Rows from block 6 of a small image classifier, named by matrix and row number. Rows with one number belong to one channel. Each number is 200 + 40 x the weight over its row's rms, rounded and kept within 0 to 999. All counts start at 0.
After each channel's rows are labels from the 100 images, of 14848, where the channel reaches its highest value: "responds to" is what is common among them; "peak at" is the part of the image that holds the peak. Only what is clearly more common there than usual is listed. The data: dashed paths with two dots that lie on the same path or on different ones.
# convs0: first 3x3 conv (model.blocks.6.convs.0.weight, 288x288x3x3, each kernel summed), inputs 0-71
# convs1: second 3x3 conv (model.blocks.6.convs.1.weight, 288x288x3x3, transposed, each kernel summed), outputs 0-71

convs0.228,112,232,149,208,218,218,184,234,198,179,220,160,202,131,188,215,257,190,259,202,177,255,159,223,171,201,190,238,227,143,141,183,226,175,207,169,168,167,208,125,146,172,215,228,155,168,182,199,111,177,159,187,241,187,218,193,200,272,224,105,234,220,160,185,173,206,190,197,121,273,218,182
convs1.228,195,222,241,208,210,185,149,214,141,190,217,245,298,258,225,239,131,202,198,212,189,155,225,130,140,240,167,152,223,189,267,150,155,196,192,174,268,202,203,211,226,214,186,152,213,278,261,238,214,194,169,259,145,192,249,209,189,197,231,267,142,198,188,160,214,239,254,179,261,181,175,260
responds to: dots: different paths; long paths
peak at: middle right

convs0.199,152,141,168,168,210,153,227,177,177,188,178,190,143,209,221,248,205,170,203,208,178,171,147,177,220,222,186,193,187,224,197,173,210,224,179,157,193,178,293,201,240,192,203,176,135,184,143,188,189,209,142,184,246,171,216,153,126,249,173,284,194,169,190,189,165,264,198,181,180,259,231,202
convs1.199,212,221,238,188,189,257,184,152,253,154,251,221,222,251,220,218,177,204,242,172,180,304,237,152,162,189,163,176,177,231,235,216,220,197,206,218,157,219,175,174,196,188,185,234,240,215,213,149,250,180,226,210,149,237,149,206,196,179,172,95,164,180,207,170,209,193,220,206,241,219,150,257
responds to: dots on the same path
peak at: middle right; middle left

convs0.250,174,188,111,157,202,165,217,207,147,154,240,212,274,213,203,252,106,183,238,190,140,194,197,171,216,234,251,156,226,177,205,174,189,191,197,194,200,163,199,159,226,102,190,146,219,204,246,215,201,159,163,213,164,155,205,153,243,256,270,169,252,255,183,193,131,168,151,206,226,210,251,223
convs1.250,244,205,330,214,207,199,154,205,146,166,150,189,174,185,202,225,211,159,146,125,221,122,228,253,221,176,118,249,182,246,206,176,198,203,215,204,215,228,188,206,174,195,158,144,200,228,171,204,199,232,209,132,168,173,204,233,196,198,124,263,116,261,233,185,252,255,226,204,181,210,138,228
responds to: dots: different paths
peak at: middle right

convs0.56,232,237,76,222,242,239,182,236,126,73,149,243,186,208,189,179,159,172,236,205,25,196,225,112,240,203,192,212,196,212,217,182,176,231,216,233,214,231,206,184,205,196,165,187,226,182,220,237,140,231,181,192,214,102,198,213,234,190,205,119,217,222,212,237,174,233,221,213,198,268,203,275
convs1.56,216,169,332,186,167,190,180,196,208,225,208,154,146,145,140,185,248,161,158,162,293,178,220,258,209,249,188,206,168,221,167,208,166,195,173,164,245,197,175,251,152,176,168,196,198,185,139,212,225,157,216,241,181,182,201,239,152,139,132,243,143,214,186,155,262,186,187,180,177,179,144,153
responds to: dots: different paths
peak at: bottom right

convs0.68,170,246,148,195,240,268,147,171,228,199,155,193,232,186,220,226,265,215,299,211,180,227,183,208,175,209,192,210,218,182,188,220,266,196,198,269,163,176,211,135,151,146,161,231,206,197,117,211,128,213,152,183,224,144,200,210,237,290,227,124,188,214,206,169,214,161,185,136,91,215,238,153
convs1.68,142,232,246,239,216,169,106,184,158,197,219,224,280,254,257,251,146,206,187,204,212,126,226,171,130,246,195,168,221,193,254,128,153,222,212,165,196,210,206,190,224,218,145,166,205,296,260,192,182,198,162,261,149,170,202,243,217,222,302,227,114,212,216,150,192,231,228,177,250,203,231,241
responds to: dots: different paths
peak at: bottom right

convs0.271,198,237,167,206,216,172,203,251,159,88,225,330,168,216,194,202,72,78,223,80,114,220,230,124,238,210,239,225,188,185,212,219,223,252,189,245,190,180,209,204,235,228,241,149,193,244,246,197,250,221,222,198,213,237,215,83,240,289,186,159,244,218,201,251,181,256,214,252,222,272,226,228
convs1.271,208,179,249,158,225,187,187,90,222,139,221,185,233,146,146,155,187,167,218,189,194,168,193,151,181,117,140,161,205,149,166,200,204,161,194,212,150,170,151,167,224,194,158,148,151,199,139,135,182,158,182,123,180,202,151,100,189,197,141,199,117,166,177,123,179,229,183,113,169,193,84,199
responds to: long paths
peak at: bottom right

convs0.148,179,145,121,156,243,180,195,230,176,186,164,112,136,183,223,243,226,164,202,188,188,131,207,183,241,201,217,189,153,159,170,199,213,151,216,215,198,176,147,153,255,131,209,132,138,239,228,220,199,165,187,176,151,134,196,207,236,262,188,199,247,152,189,225,156,143,203,214,160,177,227,196
convs1.148,210,255,195,200,168,236,149,158,208,226,157,288,252,204,268,232,161,237,229,197,210,131,214,265,151,274,184,184,246,248,216,171,212,276,202,231,182,181,228,188,171,173,144,238,261,246,184,194,191,232,161,204,196,160,197,193,215,231,222,217,109,149,263,165,168,226,221,192,221,296,197,287
responds to: dots: different paths
peak at: middle right

convs0.229,167,145,177,230,206,184,190,236,238,243,140,209,222,185,171,214,243,242,221,239,219,122,228,165,241,265,204,254,169,148,174,143,142,222,217,178,227,159,170,151,206,128,196,237,214,215,183,244,187,150,178,233,179,127,227,222,277,212,197,211,195,219,178,215,174,142,126,245,169,136,272,141
convs1.229,297,210,151,203,221,142,195,159,193,234,214,244,195,189,213,241,195,172,196,158,240,201,211,248,241,198,179,149,233,247,178,238,230,157,246,205,198,227,140,209,139,249,153,173,256,183,201,165,165,220,224,157,151,207,198,175,191,202,224,233,169,240,229,175,190,210,216,201,179,232,160,208
responds to: dots: different paths; long paths
peak at: bottom right

convs0.82,243,230,193,186,207,258,174,125,258,194,177,202,193,190,170,216,230,239,270,208,194,269,177,188,175,177,199,175,201,154,185,206,266,195,215,226,130,196,212,185,191,165,160,218,156,245,109,177,195,181,244,154,212,186,171,298,251,233,134,145,148,125,216,143,293,165,188,51,179,203,220,155
convs1.82,192,226,243,200,229,215,112,222,181,176,155,217,216,233,242,270,165,156,166,192,198,79,236,213,235,246,184,183,159,244,217,169,132,213,187,179,220,228,183,199,196,210,125,168,194,222,245,198,196,249,196,301,155,131,178,227,152,214,227,198,157,230,215,226,185,194,221,177,194,204,191,248
responds to: dots: different paths; long paths
peak at: bottom right

convs0.187,250,157,90,138,208,178,225,208,185,213,168,171,169,243,228,224,202,171,186,119,196,168,217,196,241,206,240,135,189,202,224,181,190,166,209,205,202,201,190,206,225,171,171,124,195,258,203,228,207,187,179,168,144,178,218,162,194,219,237,226,232,182,221,196,193,197,175,204,208,204,234,163
convs1.187,158,210,277,254,147,197,113,212,170,200,197,227,201,170,237,210,153,233,190,189,196,136,209,236,180,272,158,210,154,205,182,142,201,270,190,129,205,152,226,215,161,217,136,191,236,194,233,197,253,185,160,210,215,135,196,180,195,168,169,182,119,190,195,223,206,264,175,215,204,241,158,210
responds to: dots: different paths; long paths
peak at: middle right

convs0.253,207,235,147,123,248,269,247,170,176,198,207,199,195,182,205,201,210,197,245,190,201,215,178,204,140,178,242,135,190,173,198,197,217,182,194,219,174,160,148,196,179,196,188,189,194,145,152,190,172,145,154,167,126,231,177,178,194,194,174,141,167,195,150,160,146,193,229,185,209,196,176,208
convs1.253,168,204,296,247,183,160,246,236,123,240,229,154,177,166,223,213,220,260,171,195,181,223,195,224,145,259,223,219,170,219,138,179,175,229,223,164,203,197,285,207,200,184,260,198,175,247,173,177,204,225,161,261,238,214,266,221,205,175,214,246,204,93,252,236,247,215,160,240,190,203,229,164
responds to: dots on the same path
peak at: bottom right

convs0.1,201,229,137,116,227,194,151,215,173,195,143,157,183,173,253,204,217,150,235,178,187,132,192,222,216,177,166,146,169,177,171,200,236,142,178,263,197,218,176,180,245,141,156,193,190,251,192,219,229,211,168,137,160,100,178,175,252,279,178,216,204,179,242,250,174,149,203,194,99,208,165,190
convs1.1,235,204,224,230,125,227,157,181,153,260,193,168,186,194,211,201,194,283,126,213,253,133,170,256,156,289,216,203,227,205,200,148,174,287,231,167,198,182,233,233,147,185,172,244,169,224,241,209,183,195,107,203,161,166,227,222,219,161,278,229,175,138,253,176,231,241,251,207,236,198,231,212
responds to: dots: different paths
peak at: top left; top centre

convs0.160,188,203,199,200,220,223,159,248,127,144,210,209,142,211,205,288,114,139,222,155,191,173,230,182,219,148,128,203,159,234,200,205,180,205,252,183,211,225,171,188,248,190,187,154,146,213,274,202,250,183,216,149,160,164,210,220,206,225,154,224,177,145,216,258,189,175,186,219,172,220,108,171
convs1.160,144,148,122,223,248,176,205,180,170,176,166,199,129,184,167,136,200,215,234,187,114,187,145,161,192,202,235,185,153,156,182,165,153,200,128,152,165,137,169,196,208,225,160,154,104,175,178,209,153,192,169,199,207,217,191,211,187,117,184,183,164,111,139,186,132,190,237,151,167,198,209,243
responds to: dots on the same path; long paths
peak at: bottom centre

convs0.285,195,145,183,151,184,261,197,219,203,217,202,166,286,189,204,176,191,266,235,262,234,225,175,214,172,218,186,200,252,168,189,179,206,151,174,234,229,175,176,201,153,117,182,249,214,196,169,238,121,187,110,171,160,178,217,227,269,228,211,174,172,236,159,133,207,186,140,236,139,174,194,123
convs1.285,106,255,291,229,244,96,194,238,176,177,207,207,165,174,206,201,105,140,153,173,169,150,171,179,176,281,182,197,204,182,179,148,184,200,226,164,186,187,222,122,179,235,204,192,152,277,238,184,162,225,145,278,172,198,212,119,187,186,245,231,193,184,268,179,167,221,240,149,193,224,174,234
responds to: dots: different paths; long paths
peak at: top right; middle right

convs0.122,153,168,162,180,192,172,175,213,135,176,208,220,270,204,213,244,76,230,239,215,197,185,194,177,195,251,224,189,224,178,197,162,227,210,203,176,182,141,198,105,220,108,176,207,200,232,229,180,215,155,163,234,153,153,171,204,260,281,301,170,238,232,195,186,124,151,156,190,214,188,245,189
convs1.122,252,215,239,238,214,210,147,228,154,112,123,148,177,191,172,199,186,148,148,144,156,95,249,207,230,118,161,223,183,238,203,181,173,171,211,196,226,190,179,228,140,219,134,136,181,188,212,227,131,201,234,122,193,179,215,212,190,199,152,213,134,279,237,222,216,247,224,215,208,211,149,245
responds to: dots: different paths
peak at: bottom right

convs0.274,190,150,178,218,216,194,227,222,210,220,217,252,151,200,155,205,189,209,200,113,198,207,242,119,218,177,221,188,163,201,187,198,174,280,211,235,210,209,219,233,234,196,228,125,204,206,208,220,231,225,206,186,220,237,212,211,200,195,85,223,174,205,181,235,199,234,151,198,221,220,190,139
convs1.274,166,168,167,190,269,156,226,143,241,210,232,261,153,132,198,158,254,145,225,158,183,244,143,209,104,166,191,152,161,142,160,170,201,143,156,158,97,155,154,106,256,238,156,178,125,183,172,141,162,165,155,211,186,188,162,123,183,157,165,142,191,114,183,155,149,195,232,162,196,180,202,239
responds to: dots on the same path; medium paths
peak at: bottom centre

convs0.275,147,130,212,144,183,168,224,224,223,177,127,190,206,129,203,183,210,156,204,143,201,165,207,191,142,188,204,179,150,156,129,227,197,129,230,228,236,190,156,215,181,139,180,200,234,212,127,261,115,168,185,169,208,196,246,197,264,262,207,199,211,196,230,223,240,234,186,213,104,240,223,139
convs1.275,186,235,249,244,175,191,185,210,178,245,184,199,181,238,307,260,173,219,168,188,255,163,238,206,143,260,158,209,215,224,233,155,224,293,225,199,221,170,201,173,145,192,164,229,179,244,268,171,201,200,105,217,157,203,213,133,229,246,208,208,189,209,236,195,160,199,230,220,217,210,212,207
responds to: dots: different paths
peak at: middle right

convs0.127,190,133,202,141,217,220,227,196,251,244,225,165,232,180,189,203,229,265,240,231,240,220,199,226,161,221,208,155,203,138,165,193,157,131,189,166,216,178,212,220,178,148,234,206,202,214,184,212,135,140,151,205,188,242,245,229,261,218,185,218,209,215,177,144,227,184,161,188,201,175,214,142
convs1.127,197,230,253,226,160,214,164,234,183,134,182,215,169,257,211,201,69,176,168,194,142,148,199,163,213,230,133,199,159,221,262,159,201,209,198,155,204,224,225,153,176,229,207,188,185,200,227,206,180,236,180,224,143,125,210,133,166,190,206,187,175,255,235,208,182,275,198,197,223,250,161,278
responds to: dots: different paths; long paths
peak at: middle right

convs0.50,168,167,178,138,224,200,185,160,249,193,147,197,259,179,259,244,229,189,248,124,219,193,191,250,228,161,140,197,279,196,186,195,170,178,233,179,197,270,193,226,235,161,113,218,178,201,163,201,157,247,111,158,206,139,188,204,297,287,267,166,207,221,269,157,223,243,162,114,102,235,186,160
convs1.50,277,206,166,207,184,198,178,256,109,163,206,197,130,216,173,177,175,198,137,202,147,223,226,171,187,108,185,153,176,245,227,226,212,236,190,209,218,176,250,224,181,212,197,193,204,202,278,230,272,200,229,110,219,190,212,182,151,150,130,160,208,188,213,243,203,153,228,211,259,163,139,225
responds to: dots: different paths; short paths
peak at: bottom centre

convs0.75,205,205,144,264,175,174,178,187,144,186,186,313,262,218,210,170,131,202,152,214,196,184,244,208,222,182,251,236,233,234,220,186,192,352,207,290,200,197,218,211,153,197,125,155,239,139,241,200,197,267,203,218,213,193,151,231,195,201,185,188,191,227,209,193,217,200,193,167,232,110,213,153
convs1.75,203,149,180,150,213,201,197,148,245,218,221,284,170,144,191,197,210,135,210,92,185,266,157,145,154,197,194,148,165,144,172,157,199,96,168,153,162,172,165,120,266,264,188,107,154,204,124,128,147,153,207,196,190,208,187,106,164,149,118,177,197,148,166,175,152,248,229,193,163,222,234,232
responds to: dots on the same path; long paths
peak at: top centre

convs0.45,220,174,86,158,207,219,193,217,169,169,234,179,165,161,153,237,216,207,210,242,124,204,215,169,243,213,263,191,137,132,150,173,186,145,198,189,202,163,185,150,197,139,194,102,218,230,213,189,232,124,186,147,185,179,207,216,256,217,153,201,238,186,138,197,175,162,145,166,212,217,196,153
convs1.45,111,183,218,239,290,223,170,186,221,170,130,216,188,164,260,243,205,203,204,178,228,96,217,229,215,233,148,216,167,196,173,170,134,201,204,160,210,199,146,234,171,200,144,178,188,175,163,217,118,214,243,229,143,113,218,193,175,193,213,226,129,189,155,191,222,204,228,164,176,240,169,215
responds to: dots: different paths
peak at: middle right

convs0.129,228,204,89,148,248,199,201,204,178,159,149,207,184,241,225,198,216,190,201,168,127,166,223,145,250,206,236,137,206,194,228,180,183,224,199,234,194,211,197,205,225,175,171,137,220,244,233,223,209,217,191,164,153,137,197,210,238,207,207,217,230,199,198,212,191,218,187,205,204,220,228,214
convs1.129,229,206,331,240,164,196,130,198,156,215,179,197,173,185,209,197,212,197,175,151,237,147,228,266,198,288,169,235,170,225,192,159,197,237,189,146,214,198,206,251,150,210,132,184,210,188,177,204,227,196,201,215,182,137,206,197,175,140,166,183,112,192,211,179,264,213,218,196,195,222,168,209
responds to: dots: different paths
peak at: middle right

convs0.158,211,153,177,223,210,196,205,216,202,171,256,266,94,251,218,224,143,83,226,67,165,186,210,150,149,161,252,218,184,219,242,203,181,263,218,216,208,229,228,209,249,231,230,134,142,225,231,204,216,245,263,174,223,259,217,131,200,204,135,222,169,119,216,245,183,249,197,203,253,251,172,211
convs1.158,145,141,140,168,267,196,182,153,239,216,171,231,179,145,142,135,228,202,264,186,188,164,141,189,179,200,154,149,153,135,151,198,160,158,149,147,184,128,143,191,245,196,151,198,137,153,140,167,155,130,146,203,204,195,174,174,153,124,171,177,138,126,122,206,141,211,186,165,108,200,176,209
responds to: dots on the same path
peak at: top centre

convs0.184,223,187,229,201,267,206,187,152,234,239,148,179,224,220,205,173,268,218,245,178,220,204,187,238,195,142,159,232,225,188,221,186,208,184,203,186,218,238,210,259,195,238,142,253,194,250,164,221,161,231,186,131,226,191,191,284,247,200,179,182,150,190,240,179,248,205,233,115,175,248,177,165
convs1.184,298,230,194,190,202,221,138,255,76,155,153,192,171,208,166,209,140,155,110,163,169,123,190,193,175,219,150,172,151,192,196,148,173,208,188,167,190,191,176,151,187,200,171,163,151,198,240,189,269,171,191,205,140,145,183,201,137,146,161,216,168,200,193,229,181,164,212,197,192,168,114,241
responds to: dots: different paths; short paths
peak at: bottom right

convs0.79,198,117,222,204,137,223,199,218,254,213,94,217,232,210,258,214,197,184,164,195,162,166,260,171,232,184,193,203,209,208,207,200,178,227,229,230,202,243,260,197,221,146,167,162,202,223,108,200,150,250,198,170,249,143,225,183,219,206,215,222,179,208,252,216,256,161,110,230,201,212,220,98
convs1.79,191,171,198,207,170,222,211,150,234,193,215,238,163,134,148,149,177,200,205,175,170,250,130,164,168,174,174,201,158,133,167,153,206,187,115,180,149,147,185,145,209,220,203,156,159,189,177,166,189,156,233,219,155,194,206,149,114,132,139,141,189,238,98,138,179,198,227,145,173,166,160,242
responds to: dots on the same path
peak at: bottom centre

convs0.242,112,179,254,128,243,105,222,228,219,228,198,202,210,106,171,188,217,241,214,190,222,165,207,240,184,232,180,188,173,217,99,231,215,155,216,235,204,204,191,240,175,202,167,286,201,187,145,207,160,171,185,183,226,177,204,248,211,201,202,193,189,196,175,215,201,207,184,229,69,271,235,122
convs1.242,284,161,217,279,182,234,134,159,149,173,166,236,182,307,212,227,193,136,148,165,198,149,205,178,231,203,155,245,176,253,286,166,189,253,178,191,186,208,194,170,232,227,166,139,189,199,156,174,168,201,187,190,141,138,197,126,170,138,167,178,148,282,161,152,205,187,243,190,205,157,174,245
responds to: dots: different paths
peak at: middle right

convs0.258,154,146,160,203,228,247,194,231,175,193,164,182,134,187,244,280,123,192,211,185,205,137,213,208,234,177,251,236,157,146,184,197,192,178,233,123,200,162,190,206,199,195,153,197,162,207,212,192,273,107,298,177,223,167,202,191,249,255,172,224,227,117,170,213,163,211,134,168,196,209,215,156
convs1.258,160,178,221,206,243,245,192,184,217,142,182,238,247,207,186,183,117,239,291,261,168,224,176,215,228,161,155,169,199,179,183,188,137,248,164,164,166,128,217,191,197,235,203,176,176,202,210,188,45,185,142,167,170,190,170,209,160,219,173,169,152,177,208,157,247,271,197,147,210,242,96,205
responds to: dots on the same path; long paths
peak at: bottom right

convs0.278,156,217,273,140,228,146,203,220,218,254,245,209,207,108,226,208,194,247,151,220,241,237,165,229,179,182,127,196,193,178,98,166,190,185,186,137,202,185,154,212,235,222,261,237,199,194,151,188,197,152,153,177,179,238,186,235,196,191,215,228,223,211,201,197,175,227,195,212,103,200,172,181
convs1.278,286,180,237,230,168,281,133,186,163,128,208,208,186,233,177,182,118,134,180,132,173,182,196,156,235,234,143,199,176,225,250,198,214,176,185,205,204,216,205,197,217,213,166,160,177,191,218,190,198,205,200,194,201,144,178,147,177,135,136,179,157,243,159,161,201,223,241,160,189,194,127,288
responds to: dots: different paths; long paths
peak at: centre

convs0.89,178,246,147,220,222,211,166,211,164,153,165,162,195,133,152,209,197,192,234,260,147,283,170,183,198,218,147,218,207,144,132,225,262,151,201,216,157,194,193,127,171,172,219,207,142,201,167,171,160,173,207,184,220,155,188,235,209,242,162,111,229,179,167,195,186,191,190,188,112,219,199,212
convs1.89,149,193,226,211,182,199,183,202,233,170,226,239,219,243,230,241,157,190,218,185,231,148,258,163,138,269,198,168,191,129,238,150,137,205,204,147,261,178,224,260,225,209,174,160,233,262,242,239,130,157,147,294,118,178,244,220,233,253,211,207,144,155,212,131,225,301,224,155,245,244,192,248
responds to: dots: different paths; long paths
peak at: top centre

convs0.107,184,156,119,123,232,142,212,175,209,235,165,215,180,178,198,172,230,209,195,202,195,278,158,251,173,213,200,137,211,126,165,137,232,213,191,231,179,171,184,187,198,219,241,209,185,216,179,200,216,211,139,171,196,202,192,282,241,172,133,167,194,172,213,204,201,167,222,179,155,140,255,229
convs1.107,202,178,271,267,226,210,187,208,192,238,183,201,219,209,267,245,256,180,187,189,268,139,222,252,231,303,204,262,218,203,217,125,188,201,219,175,195,199,212,172,159,201,140,209,214,192,178,170,151,229,190,328,164,174,220,210,206,209,274,246,183,219,209,184,236,139,235,202,202,168,227,180
responds to: dots: different paths; long paths
peak at: bottom centre

convs0.40,150,149,179,195,230,206,260,228,154,130,242,160,135,237,242,262,173,159,207,170,163,183,167,187,208,140,235,206,208,132,229,211,159,177,192,179,199,167,203,228,253,207,210,153,177,172,200,198,160,166,163,149,220,206,204,184,169,242,211,174,187,215,115,202,155,280,221,155,196,225,174,219
convs1.40,242,230,204,203,219,141,225,216,241,200,226,261,205,202,256,241,231,165,169,91,220,267,307,141,125,141,222,190,236,282,178,216,263,215,261,297,211,213,205,212,219,148,211,180,269,252,215,202,231,228,193,147,203,231,198,151,254,227,196,203,236,165,276,252,218,127,181,230,237,213,210,168
responds to: dots on the same path; medium paths
peak at: bottom right

convs0.213,234,138,171,193,146,246,177,199,237,217,125,198,227,208,186,194,226,240,204,206,215,99,192,186,183,196,207,216,240,166,203,135,161,173,166,224,212,130,204,202,147,134,184,243,227,177,155,239,123,182,151,174,166,142,262,230,240,250,216,192,110,181,159,178,219,163,134,183,195,206,236,135
convs1.213,164,233,194,159,199,115,284,239,221,203,266,205,185,196,238,228,152,199,172,188,184,248,228,192,148,278,219,200,226,183,163,161,223,224,221,184,179,124,243,151,209,202,203,191,261,246,245,178,170,173,178,244,219,216,206,91,212,223,291,229,245,212,229,227,113,265,148,211,208,256,219,160
responds to: long paths
peak at: bottom right; middle right

convs0.99,158,142,192,172,185,170,177,206,164,168,226,216,224,193,227,220,132,204,165,186,194,156,182,194,189,267,231,200,199,179,174,141,221,243,192,178,156,139,203,122,238,157,146,195,174,229,248,166,179,162,149,247,161,154,168,214,236,259,280,181,228,254,187,153,185,216,174,161,172,233,262,161
convs1.99,220,195,239,239,250,251,147,138,232,116,134,184,234,183,181,194,199,137,237,149,186,86,233,175,153,101,143,193,200,220,182,263,177,156,211,220,227,242,143,289,185,174,204,139,199,181,184,187,165,171,234,124,218,205,222,112,185,233,130,208,129,245,192,217,231,211,195,247,196,235,120,214
responds to: dots: different paths; long paths
peak at: middle right